A small class-conditioned image flow-matching model, trained from scratch: layers 12.
Rows from block 3 of a small class-conditioned image flow-matching model, named by matrix and row number. Rows with one number belong to one neuron. Each number is 500 + 50 x the weight over its row's rms, rounded and kept within 0 to 999. All counts start at 0. Numbers have three digits each.
After each neuron's rows are labels from the 100 images, of 14976 (inputs lightly noised), where the neuron reaches its highest value: "colour at peak" is the nearest of a few named colours to the mean colour under the peak. Only what is clearly more common there than usual is listed. The data: small charts drawn from random numbers.
# fc1: MLP up (model.blocks.3.mlp.fc1.weight, 640x160), inputs 0-79
# fc2: MLP down (model.blocks.3.mlp.fc2.weight, 160x640, transposed), outputs 0-79

fc1.150:550486447525501392481484482476491465573569505571560551433541467430482533473444463570438455587524541485406480475457463658515527469490542411492371481471468512583380579570525544494497488413489520408448448601523425557425456527477536531493428521
fc2.150:473482471513558423587555530664581441426566483526546465466507459492585454467452574512529534495541456514448537526478539477422430503425361516447500496428477397494508561531542446500487517499549567526446446599468538495501554497515445447480488501
colour at peak: black

fc1.579:535338515550510485532435457428525529566500492479459468461575477550436422493418491456572428542460498523428616566483548479493451556558509430564472475529487521516502527513511606505486454507537419514526552502507584496579533448581472578443474425
fc2.579:499520485471497534487547459472508533507534494501444533553512431523569563445519491511527523493467488421522519548413512531475389517461590540529554561529437515538470498514549453489616551470509580432468509478575459446490498563634395500422408514
colour at peak: purple

fc1.193:442492536492504498497554491523544522537505529603627550584528463478512481442470514446522490559498684560455437504542530510462492476551469409614465524433542601411531443521485482519555508434548444422533501524531582567505611500410574540429528478
fc2.193:533528469560489449457532528549477557630472549546532484506515526495567513507496523452542506572557487477477486551463443520432592539555490448467523493543522466479496544488558504600731463534412525616412479504513505505401473498524515468525491467
colour at peak: purple; pink

fc1.91:525520586500565446453520408445595468479602457506538499454513470506557504603504527515506468423514479429497558591513440461561550555474369526489531506552447485447594560532478457503401534495523466562528491474417603524652519445440469504466530478
fc2.91:472495533415424540443444603447613416468526471521481446472488506497581476482476407484514495425479512533563506532467519485564559509527428540501481553427509526510460612477530415539451473554531440491462466503468363490367565534584494516507568463
colour at peak: cyan

fc1.464:478524516444515540456577512470514516507503633345611496453495480438586640515444488508565582494496561578518548470515516578531501446534483464479504478494608531502511498520470463482521459443466480420488495522504550485573513560531510544523485503
fc2.464:524478565443392518483446501530536562607500483525551504574447596545493502477491517518440497565460489418458451505569438429481447426469438496397547511512498424465524527586586561510490509528433502711472533508505467431511475482651478544479442465
colour at peak: grey

fc1.369:502504577443499478546419470461487471441594509493511465488483551490493629482519425513498502379578526527529481458467513423533510559418508560615500497492492521540509515402497490532476443550519463518544533478526491577478499499427434565503535520
fc2.369:592479469606568464519466524359468508517568523508523500622478558532511510497395549510500478563511451538496499540468432512513566414549444542517468530463545521457482551501472472454381496503446680448605563512429466529483555590447474554600552514
colour at peak: pink

fc1.272:479500539541424510531483517491306480543642475527509561538501559496483413413529476547565368556549539486495518512392401474449536416456475493387528517519549503534549497459468517523564559455490405442547473557483576477533569488475422542434462435
fc2.272:494552527594697492488380380589523530461392480475494453517432502528437537621518496480503539445544494534582530543529524504489434488433494564417520575554482496504534463557511483525469500448550471560579468529470530476531484535486381504524520441
colour at peak: yellow

fc1.615:431473435493612501483473553407475467533595525588495624518452511462467514462519531642558528503535536455568544557494540482590483512541528515455504502478485541491470504493470543472491427591450534602552605533565486512524494437501462473488556561
fc2.615:478490503466462545520522483510479426574540501563481440523589544478513500508471565491496425539526465396567496496555470514629509468463502518543499476523508460497481531434586527555430446504513558579552589516564556364535504430425515552532543475
colour at peak: black; brown

fc1.53:534534458434493558498373482473527517519491533497450605516515494482551471448526508575510485375485553452484505533462516527537484447497414552510481482538551502437482481415497504524536485538448481454538516508403578631449466465418466511521569468
fc2.53:385587527489499482499458533551509478501482525534440524519476509486465560552513502529595482570564470485495482490474421425501512494541587442539545504366491525466485502505466504463547513470515516522422521520523575664546452559590525449467473440
colour at peak: yellow; grey

fc1.112:567504459526417472563477459521459515408439550520580445496586472501424545549494476406447534486561455447537501500617596487503433566458476456475502498567544609500519459589581558411439454469518500543479422395499425522461455584576524482622495511
fc2.112:462437504484636568445511515472576450566618519464410547489410510489497547485515516466533531557557517530500561524449472473533556472573538542535581564516475481389542522460571455450581521528432543464479545431534472349376550530469554492495505436
colour at peak: grey

fc1.96:508517545508515552533414490409493579510518475353440428497526395623521600551512495496528548528507554567465546577474572514493468486468480550570556518452487482468518461472574492505474392417439546462526625485467545495515524482505597491542471509
fc2.96:503437561453385495512468533494536476533482490513508512472518509453500441541538549485431460525486484507457516541562526536511438423450494441467590476548494623464569520498461615466455501494486440599472454479537471541582491506441456548500516511
colour at peak: white

fc1.351:514463502457586513486561554543469500514523576442492519451476536532445587522516498488545441516491472439479466475538435525454535444593488454491508510609543531558534511517514496453502484400529600483516534576536439462454535477484511536516476449
fc2.351:437545518510483510545553550442517513541531476474536487553479551510531547444471466472551551628541525483504511550519592463591462502492510521501447565507523467509500511545442571567574514544556571495489570588533537608525480524562552560449373442
colour at peak: pink; grey

fc1.191:429471473514542471535474549506511497453541407592458513480463554481440514507480507534494526527436543493541558454479507527513400530483473409438462544486466510481502441483411534577461419553539490570437500466561530510543478456441489569473466439
fc2.191:448504376486453505415477447503475435560491502461477452534512406461456508624523574486492483483539491534498530539514450472563474530437585523476553478487462501568565531463569543496598525516422463501530515531536522484482474496411506472479510431
colour at peak: brown

fc1.279:473579620522495565489447565541427453468471482472481422517454494543440484628470542397476446491527493488506515465459529451506474444409423544527401485471531490579494607466492532491472531469497438395550530478564461455542427542396499497474533539
fc2.279:478415496392500567425438451427602480445630526465500490508556439460522484477502422476506476454508505531449475489496392514526539512464452386531517551405494474511482647514572500492495507552453502550512514374524375459498515522447560552467493583
colour at peak: white

fc1.166:557549405556528525585529433523535547485484554538560466434452459508376429614540548477520560555498501529468511539541459548489490474460539549524552499372463491513354528535485565515580430476493508464541472439476506472514536554446481431516419574
fc2.166:500505699493545448515521589561569537490473494540621516507486509484546532492478528525487549420570473425447478526423473507540512539478467461448547549610608548571498526526499438490418535499536559574480482451564500486458482574595418446428602508
colour at peak: black

fc1.104:429459538503483400474545605418636487530531491534524559519492500548529438615540477421559477669487467493483515507484465536505479518460476492500589527589511522500438449506558447542415478566449542586499522436449492556585502475489477474544410458
fc2.104:485542575562466538527527420457331548495494505521377462480509487516444424448532506460522520365461530435483535475529523563489570521496374415542407441400532618459505547582482542509534509450513504500530558477468513501435465473506552627500433520
colour at peak: cyan

fc1.86:456444521515524560613553449359516508460534551511447518452477540453578549434509538520594560505499564446530505558500644506496506561483499557502469524548504507595499503548494555519442450507548602506458512623430498502461430453554479495475486570
fc2.86:517537541563489473523500528563514566441485508508501399474556447537517548626495426500560469521459514544423550501465467531642483567514531525466517408562465424470502486482473405542518499613493521573400599537528514413558549536547549482558338546
colour at peak: grey

fc1.311:517512581507517559558437545584558415517452566507514507471542534461516539557480503492450573557524494577439480491385570497522538500480530566492523486506482481503577473512468462448572536517492434411563529450620495503477492504450477392507450451
fc2.311:567398499503467529420515501395415473582522459505599535542495596510456595566484418513535493478450538481427489526442482443535499523513554500506492509517549465427502432517478519616588542533607440483508531490624528552546452465463547549534497513
colour at peak: cyan

fc1.205:569462514510452500572473434531577390549452447565508463508483469467504481511449522522479466497509456519543520533369456583504439501461377460551434451480498487465491532574593490511512486433532417505503499517532564510532453564538482434443501444
fc2.205:390579534447529592465359500485450494526470529524514492495514481487499495490516526496487559553528545528462531462462496541502497486522457543490508490375534586536496545548533450505583460512521543531493595463511457456533526588469513536434475449
colour at peak: green

fc1.19:507480477596560484387461484586522507500539483389511536523443493533436484561588451504502495485472407471455524454573459532536457497485492588550459476572521509456472504534418494489528473430524388524474605464548520491492466432437490470511555428
fc2.19:487522447450424472475535375497496604517499483477524517470516431505502492591444498462530604533477530467479612454475493492460522473414446621521531415594511574488525604470620480406449538473520594416498554451466535508579518512599425446506474487
colour at peak: purple

fc1.41:484473456559393522493477496514466463474400566511512565518564495528496536560491485568502436456496539412541549543477542503513596425556555491505462539513511445484541408475598493493491517447411472479483517373514493466529529494491516459550478456
fc2.41:585554509561441511463504490563595537580456541543469626541514522518465448510541536511481585525459459577516417498468538489546495503534503572541544514496461470496513411420523516338486464560555441512486487444543433500470537566508487495523534583
colour at peak: red

fc1.274:338497486472537571436500631449504467496547501465542406516492515452512482491537446491624572476529484497492512467504475488534532488568484556519495551527567513528499394486425520478539538501557459449461447597479477513496532436464497402539486448
fc2.274:502539436555585511511501473421529434562505494459463494465458475543371485475516530491457460458527472469584496551699503517482523489491434522509465411399507473550545613514461425455473507460413402571541498524527514549452556502508416475531474482
colour at peak: yellow; orange

fc1.383:480560513521480582524528514541367535422370481482475513452501494478451534523573525484505438459535523490554527549493510456460534442472527506537439476365581495480494489527452497455404466460461539407542452510489424518505462519589601497492588530
fc2.383:555530537475500538504453551409595457473590496543554502508521447507489478552493426488525413478485497492430444485405531551502474563493362461449477535419440457519501570494499451378391516529475554612525417375459430532452521530604587479532467585
colour at peak: white

fc1.417:484592508588542487538538553469523475437496486525546504565536532539399445459529451455392555420491569509501562479530519553488488528516571463537475510508464452525463295508555466483423556512492551416488460503408612486507396468535483501477486571
fc2.417:679460441513435510573538503518427510480459565473434371447449473496509444526554502508563438541476526517485458491464497485504481468538532407506491561571530508523492379557487575646469474482467493492496442496422671504476426488467456468490470515
colour at peak: cyan; grey

fc1.7:525535489451492571465542444513514492557492511510446470499559557545471572378436458543531553428504498473454454597525391513478514494395441535404366506535520497499503521445535562486631477497514546452381531507495544479516460514552416543468545475
fc2.7:517520399507522547502536586491474511477478542511596591547380512492502535531507537488512423474442464480561472442559487499505589500514494418495506476462606532475503590548447430440398555476505490446453501504504495462453522483465591553468465396
colour at peak: brown

fc1.290:494510468486528430490431585466529434473506545511438453472517434387407475560555406545542418562479518549473442490562532488452557461462463630482564563420469519435525498419531468456425469526551457510425516502499511492561517565467532454498532461
fc2.290:480435504576484480558502364477503419433473492529437425562443392513466481466427373535526503438532511454536443483526517441480457488489473598491382496597509465558534482557485579444386538473495462501549487514505536473550519500650470505518441465
colour at peak: green

fc1.558:486500568537488494411481481521483501548521463523536486451480544567503481564421408526565483557461496542523455552423551538478567565421433427489517499533534344481562526498563467590598487451522518465475467460463529529654509450420535504472422540
fc2.558:508419585500468528419470618531440494516469494457436513532454537520448443507516581518469397433484478537483510531416468485442490568534449347434452462418575579448505498545475510492417508452443493519518482477500536542415482481613450565470474526
colour at peak: cyan

fc1.423:435497476481436568494511516494531476457500712571416557385455492546523520491445466534505507514531429513453490636532534460439452483496463539492475524506539687523502507482533565525512566459484440453489517516535429499456468502571484495420486367
fc2.423:450474446480561460512490492541498602506562520462474487566539443468431488493443515494506487509503524527553599482518498507425526568555443502479475507565536498502482396496532358499621508518609645595541505552502539538472504547542435542505512442
colour at peak: pink; grey

fc1.298:445505461414554415625525525484530482509472471528506596452511472420485459434473474513558468434579502528442493492486467568451498492548423540461460496589543524542542579546457520536513528521498432450507450506428537562417491541504405505573402473
fc2.298:486542415426509454498461488562448469507510511521453483491490481497521458590436471495480537532558522550575553535451470555509472458515372550437572536365432503509478670601502428519433480539497491581528456485437453443487532466513565526438499478
colour at peak: green; grey

fc1.310:472464532598476517478475521470453521512549602530484584537491511527479484536473509416469451493495548480498511595495475533433566498500467507468518457397614465553509538474591476527506495516567508548583494483529481529493553560510563547464472548
fc2.310:458511575544512552527514490461592438410514505491528564406542517523433529542502480538479509490501500503474506478415446514368504550504549401424502515461412426520491559552443469332442538498585436428517495462511508565473485530490542525542409538
colour at peak: cyan

fc1.333:516514400528492432521613517476509408487514494506435471451543504466493519385544489475445548533492459506576523542505536532534515577480527500451556486404501480459636472560515534485568451457486502358550491477517453551457572523487576564415461473
fc2.333:585519510497513470599489548638598550469385520555520529498516615488591509534459515487469518488453440494527486499458481554458428531492646517495448492612510502587516466393508516491579452500509460528499539461375565469461443567440517448424481560
colour at peak: white; pink

fc1.146:446497481482485556514495473460460484459470531443547515468485505519511566494528566638600506469527498540484474557550458560527446423450383492521562537577434493475524469496527553523444489496400530514526383454437508617509511514499476456535465477
fc2.146:503571490472567510388401475431362472473501512486382460508524539518431561492482466466473544557503568495436458511462526501529568539574324592516422480414523523479490504491506518467522476484491497549469558457405550499528555470489596575535563506
colour at peak: yellow

fc1.131:492519606479564500434495466527509442522658522522549532493444474554483494449575615477458586486511519562545526517483530487506485550430448499450522503456548545444557400591468529574663456466484530378619514495522437584615535499448518554480525510
fc2.131:580476472446414540445471538542541518451461482504552467511575549505540500525442391466493473386509564481489592530454444531509338511481512458570512532531538636432490444533524458606544554465445476635504582514468438441594455451405558420507448511
colour at peak: pink

fc1.168:512527540480504640569447472578447424514477490485536536521528487542487514577502529447459530510489498508474463493483536255508460510531392508462605511483455529531703616409512538494485485536510492391477515379499518494544436510519488420495571496
fc2.168:533493518474472535383378516401495489504475495479505496498527469501423543526482543491457504506524542479402468495509468480528517447511294439544520508386603579546521550559436504534449479441436522493517565357406537421491487453460616578479476458
colour at peak: white

fc1.586:463489468538454462468547487485586520415475550482424533466470527576457479413474361523568477400489545559427531498522428539420577506507536500495494551456486481576565448567454509499469464499526495434466403486534534550536567458479450551429492497
fc2.586:527444361463523547488417473457439537536452473553507485481514490501458509595579570476513495430529407495551498463454465472521553534576488470510475510511517487516484505536528562564438541534553490658554445499540427444402449584472560540548505570
colour at peak: cyan

fc1.14:503575544583626474544574544554514490522494487537530536588414517507603498465482465547575441477504464512434419505435450527516443547477491532432540503467437507472501502511400468428546469469485544414425450501491566503596474494461451518503533611
fc2.14:490469518484368509469490483543546533517514527512448408399459504504507489583503491515493508425463499528439383526580557458476514491557553509522488509609473489528501405461498531491458494551496500617317511556455515616522531451502462457596595531
colour at peak: cyan; green

fc1.307:465471497523509510513500486464469449529467525436530448505489495511476468379535528563481418444480519504509518524454482518483531437540351487478525500542505474427468524416514535479584449495476494490523497526419433475431474482497522528523441457
fc2.307:447510482514493453575652543514325358428437458510364407454395500483511516527521541507542469453484448477476542478571428455457515494453464488508466516343523570482477567491512478628516500494483490564541508529450530523507487560513534451480482395
colour at peak: red

fc1.589:440531498501494488511549400603523448516444510483486439483501507442427618510448509588519475374409596544548521475469502542496402503489495450567498485465534492501545477509445465446526417493508459365482430490496389632435487482517566502503502533
fc2.589:496522500470437420640543598579456468532506545514498476495502492513517582442517496491551511582485517470525484459540532559373432426501550478389468531536467423526477506486575456496554517519443552525462405593594553445517460527608465404525465484
colour at peak: yellow

fc1.471:502399551515607506568535431547458570593568470444501406453500497654499536438543547488557495485629501481529532633487546545498476476439491443513494418444551550571491478548556494486469506463491543491429551492552563466512522482450509556477486497
fc2.471:515562510477630470596498522544455503442483452460592465391443522497572551544492446497440528528491503546538606597466488478404488454504460469441494574476466499451493429522518511503528544421444491472436482473492580596534538541479563516476514409
colour at peak: cyan

fc1.414:512506448585551496490401490506541510458503514448529524468640469431501472545463455551522581556472444488519471515429526508544507536473477487432581475567474516517467524517416491585459479423464471452437539511516515409543515461479485467479469571
fc2.414:503503409485492532519442535438480460484513453532503515526509438483575445506531541465462440533466525534469516488409456520607420494592463574526515493610499383523491536488540496486508493567553466535404533475533531468326513554484534472541399579
colour at peak: purple; brown

fc1.620:496552468554505657525498426481486477517564511474495561488536503550591487566578489473457454534541446436449415488613483498570554516376500504615474534424506598547540526547540503523661480504475534433536476467418391471597522513526468485511404549
fc2.620:471463448524469469486523459517438443469511528474453590444481580502464474459498532524530506481451475474472470594501470564485419478585466502519512500381591542429496599445465475488369592452528475522597522520551493591428519461430601486518432536
colour at peak: white

fc1.113:525593612463480443441487524529654320538605576472528449491574529474480437391442498522443536508468535451520519512533507519493477511468483566455475457596549479497498550547527470463501469427487468382491548540518458597475538524493482501483401481
fc2.113:497507470517490439522459574525467367485533488529535461448496533499533457482432451505504502474528498494592538498499447517432475566503411512385475523410472411509510553587536454543483507525539477647490491561467429451511569439610545418424408487
colour at peak: black; brown

fc1.200:419456499464498547481523411472471576582609486513486497568474470760530432563448488568420398513518519537485521610526454488503515464483550494489536499461497486498530482499557450501450526482402505499474495456492456545554476451459485499449537542
fc2.200:695535537458465516548479561528595551417480530514472548435600450501498470434585477497472536469458581437527538508481511480487528422545527491497472509480475519504510433487435533312438472490475510442416509447480472504491528512492514491416467577
colour at peak: purple

fc1.336:547523545470533438565543477485494542426576464465496443417473542586465531430333505509538520471662486497444529508586423451490466443510474483489492539515461511558456456444481562624462469580509461583496470460498531475525520590512534590442549557
fc2.336:489533519482535517487542519462544502478490432538518557502478465490494562413539561486437529446515459495499570596578502506554543483518484609517472583492601537504502389446494592465572516561480534460479504466464516556404482527496534509506584516
colour at peak: pink; grey

fc1.51:516543511472555517483492470424436485438521506496422477443421531470489344431534550595620382454489539440485540491505566578459546570518537495584455520498530521476407546390492545512463467538443567536459493407573536518534517469462521514504419530
fc2.51:459408463468504559450569545472543471538506498515377445472511509507471346601540451475471642488468516575499440479569506521508494479496450585531560505457531596403497615524452561520477516546469483513523476384560501507389525492475537552522527504
colour at peak: yellow

fc1.317:576453462412602497555480552429457514585534421500444499569436464479481518443559427527534511492540422586498483468469450483457529585524489541539552477469469558560467505493492477524489355559491462497413559500551536501509469443494502512498493438
fc2.317:458555434475568545546411433470546546541574544497607461519546525498617490510413532472497622399554496486521510514482554530527310518475512585491602526458474554558491494598492489565496516566501535489441481449416503523494493516522495515421368395
colour at peak: purple; blue

fc1.453:504567454515403493483530598458472477555502482501494500522503469402474551528460397539553512465440443478493484413495493581528590392524526534534450456453502497603568459547476568444530643514508472492495482531437464489558510526520440508536496548
fc2.453:553419547569486538485473504591540480506556554493459481587547446509535563455532514486507508563475492561491429482460507471454379500567446337538489584486546345419472447520554556598417470546549486480516435473572480498491474565424502520502457575
colour at peak: black; brown

fc1.143:516477468483559511561529469389507557483545451403516506497518516550465498522520528547585517575558532495561523439465498495500506452475540350565487557401476552566488522488501549551483458594450471431501485584486487514617486531469503517479416525
fc2.143:473600650432443466521491452493514462467580493521512451476533492499592538451486413519464521573553587493543494474574623518495444437408468478482471502546388552479485474596484483513499465498526483553332440435508469436559462439494595501500405493
colour at peak: black; brown

fc1.237:385605490550424521530479578519478495485494491449488531578573426433427483472567474512554485574500450489463521456394452573417550524529477475486521431460514476555539441471478559418539483436429442463465597500486489514569495475462491464474510483
fc2.237:486472429467464508545465496476535536552455491477497493492687472503462433492537564493491465432484497537520479500562532510469532633490465526445458460412488471491491520505408552426522562439331501571506488517554515537535524518520496487504531588
colour at peak: green; yellow

fc1.75:521475525503549516483456441430415415502502489470458417464531471509486577572514554418548466463497498568528458519549515566502508455535428425519567503558432557463446511476562522454553465502551588427537532474434506431506515541540459546510563435
fc2.75:534418523516448496450573514482425400576539465505460543504410535516566491484516504449470515596520444555436511507559561492530611448508414492542448512512540551429496598431572421502547486516551516571517496370459511473556482485484568505580544468
colour at peak: purple

fc1.280:467517461512449507403532558482502467497599426408546479528508448482414415487530487512432462574481576334471589470470474480360452496507500480597486465511545449581442486569427500528510515416547595527624493506577478507518519427499493387465528534
fc2.280:522501514417499454603447485481536420415546499502519499520525535530581388420499539500507524499469466605480538534596480464481448510479479544518723460533436535487551518519473494471496580545563502507572541498577484606408556509503370498446477543
colour at peak: yellow

fc1.581:487530489470455518474614576496543542517519423476518564549570426415547492464522522523522535478572513509482528556368428515526463504548447612490543440472460495500443504506472545471586460502435580486502475526552453497347458480632534466522459582
fc2.581:476549515511607405441491450505548522574490489543471558423480525481562408519529511534472497449621489553526500501517546474448450508472519509456552583643556391496505456539437530444606527455562468547458516456538474443481507467397380581455500468
colour at peak: grey; green

fc1.349:515464352526440485394507563544557531472427469493573494600530467439505579528429572545517493492507531516483463538562572569458487488514571442531476567454465548469434533470496438537548408558494459396557403520495518481490530540448464461519485489
fc2.349:586441557422589574516456546491462496491469526512516548399549453524542537476531519481476498460468540535439500531546505492524529469439496481534366497572556519463454476434438528429577512515560583629475525472539512559533471490513469509561598578
colour at peak: black; brown

fc1.446:544566488475475423565370545450504445506502548435447487532435485473432512470541471546486451464411412461535448443496527441564574577508481563461567514421492558492497522374536438462465519586465452581326429507571549490414472483378602498461484560
fc2.446:443467483557541516524489349486506500428498462530452427524477484519548503542473508517486528504508499456554460509537511488446510428532515562491522502612484478499510485434467475531439490531546509441655520518480517511363450508530344490487597452
colour at peak: pink

fc1.234:529483533514415490562514381484491493601542487511539425502471512504541542613574504431533399541478489588510508449454486590550407530490491571554603472577595505481501533564543474517498516510451367430454516441564478504486546502432437525492516543
fc2.234:494491523549517508498461598466509593532439520537485445547537423509553484505565570499493522513408511492468529440481526518548575493538435503478493512512374438517498505495483433501509434504577522566578478430491524475578451516517576517631458561
colour at peak: pink

fc1.263:508495488478523435498547431473464455470433483501531603461540519449465516445494470569482574491502550466569449529493475659496525501528455524430464492411373532584410468505506491522470481396540539563509532541468461483541458476567505463462458533
fc2.263:580539479586512492560556497679613487458512504532592539548542492522559514537446512520515466542510424468392482519497557435443450538483313528547512524505621479540504479410493422471526467457575526498495486544411595453513481521487380463478487516
colour at peak: grey; brown

fc1.300:466596468569487515437529518501523505501472464491390558417508448553561521495439430464510484590520455525437397548464478484451608416457482476473460539600499431537497530568452516487466568498471501492565488484528601450498491494408415560533493437
fc2.300:559513452538503452504493579600515538513506450517472554563362481489415522426424548522471460486425466401564515498453468462493432546583550459502499464540561559472493533521519458542495505536590491535422583533596518508397549532495389530476543417
colour at peak: cyan

fc1.49:574490555498486525454586561511464460473477467477629404474516478562461402411443533584481514537491485454546471493503497436403408429420453452514486460576444538463490520565477561534433494484472463480461505570495471500504583515472550508506412521
fc2.49:442559600447507544586457453569510344381508507486502484538510501491507416380442518495506429467486521560480523497475450483436626426493524467509564499434423567501502556509521546529591523488416511490513529655442588525482472494556414396503461475
colour at peak: yellow

fc1.409:464452601495498444475519524402507547461571496492469460435482420552445447457470494506573466589501454455428509528540546441477520398625554504537470530543529556520440445472459544514578521475438538524554451494484444542430477372490430486532505528
fc2.409:458495551479547515565496430489515471321459470525467521486456531485542501462481479486527485423461456563566487500416442499524419379491516487494576564533476487601469553574426451502459477481485522510522440465577440467403528481560537504469581506
colour at peak: purple

fc1.60:410529455597590558496500581464420506554533531502444489540567535467486518461557463447506532419514443621502520556499529504518533541566515548466473550462559463591504477447407474497475447453561508484513550526496514522446492456530508446548449524
fc2.60:476418470581644362503493442530518444494546493470531481464479504505413563587467428511482346538506503445446417507578505597434454543361488500407463402421499492517499602523453507523533469391518553552430426500496497441490526492502508542506466515
colour at peak: red

fc1.37:434506520435436492516488510510510491481462479445491561483400486451545474532516550515532531531427482450505501470491497488489575467490489488532478433532466599546534535523478390392556503481582501549458456459446491420452433569553496564462478622
fc2.37:467414444483518589536509386497454504543535508471482478508527487467479513433429558552501564468468518586418493549582548534508321518473495473468596435515555408501529427497518453559491504465497491550579478498548471547507519481625507510576524493
colour at peak: brown

fc1.50:479549517503517508512531472462551452552517449496531497510492484504532485504488484570545551504470527509432555515473486442514496494421387485544542479524487531463518536500514524537450503503535361539544498434516664675580522480506523498485411529
fc2.50:446554490445512513510367583553568425484556501505455510492610468494481521446503518498528473416503505471471527498430473593525471490486454536491502481311496550502494564495464515431502473513500498570505500577468453469434501520543509484438457549
colour at peak: green

fc1.416:568522478464553514483588531511513430474462536599537457542471507570569412499556480532536447600454493514531530471520546507469433529463505462597452538451530432515430507518371441522516412531461510541494433502345504465542529514505526586517551504
fc2.416:404516437550436522449517450530469521527461554533435491407475498494553377461557506481499574463448496588507478486466486503385538533519483621442544515492530554511516497476557496516492541485451487531555638559514540384541543496471538475502400494
colour at peak: purple

fc1.448:483498470522648554497467457455543499466468428488486502487525546452634531463524458558576538515430487536529416516495385491560399502519444516503474539510476469460513586586437537435513456483489465526421475515499526495543481510457459562473565654
fc2.448:515546448488414411485505513491500465557458455536343474535419507505472464561512433480495468516556546409489486570479541491537444540524496615549554460534494461491493434486572497470436542545466478540432518465508465520547501555482525519479639457
colour at peak: green; grey

fc1.158:481509602485459542488495590544513481512504518429396473466541545481567516483529577557578477489526549532485470570527500437565523332505451536534605487542446478567627471420446534484501496539445432461586573513462539347472601503567516487494467455
fc2.158:513546632460521578395508492468637454512429507419563455550397489476418405483484461481477526485562516542551505551513491526479496427471479546530427498494483455452476501423486406383578493514455485485465475533534512468515535521616424393493458368
colour at peak: red; pink

fc1.142:534535429492574441480512545487514480559479475584505472545488467545581509521463561488508438468560439486445539516540527505562490512371520473518466487479552498497529518463519432476577496549517442503584568420511555551494466457418527530444567465
fc2.142:484472561587446455564477471460610405564483473505519511483470484518484545526546381510479440512536472435421550447508492491461488465571569519582516563580441517572482500442531501510505467491512437488342491537460512448563471476470422575529529455
colour at peak: pink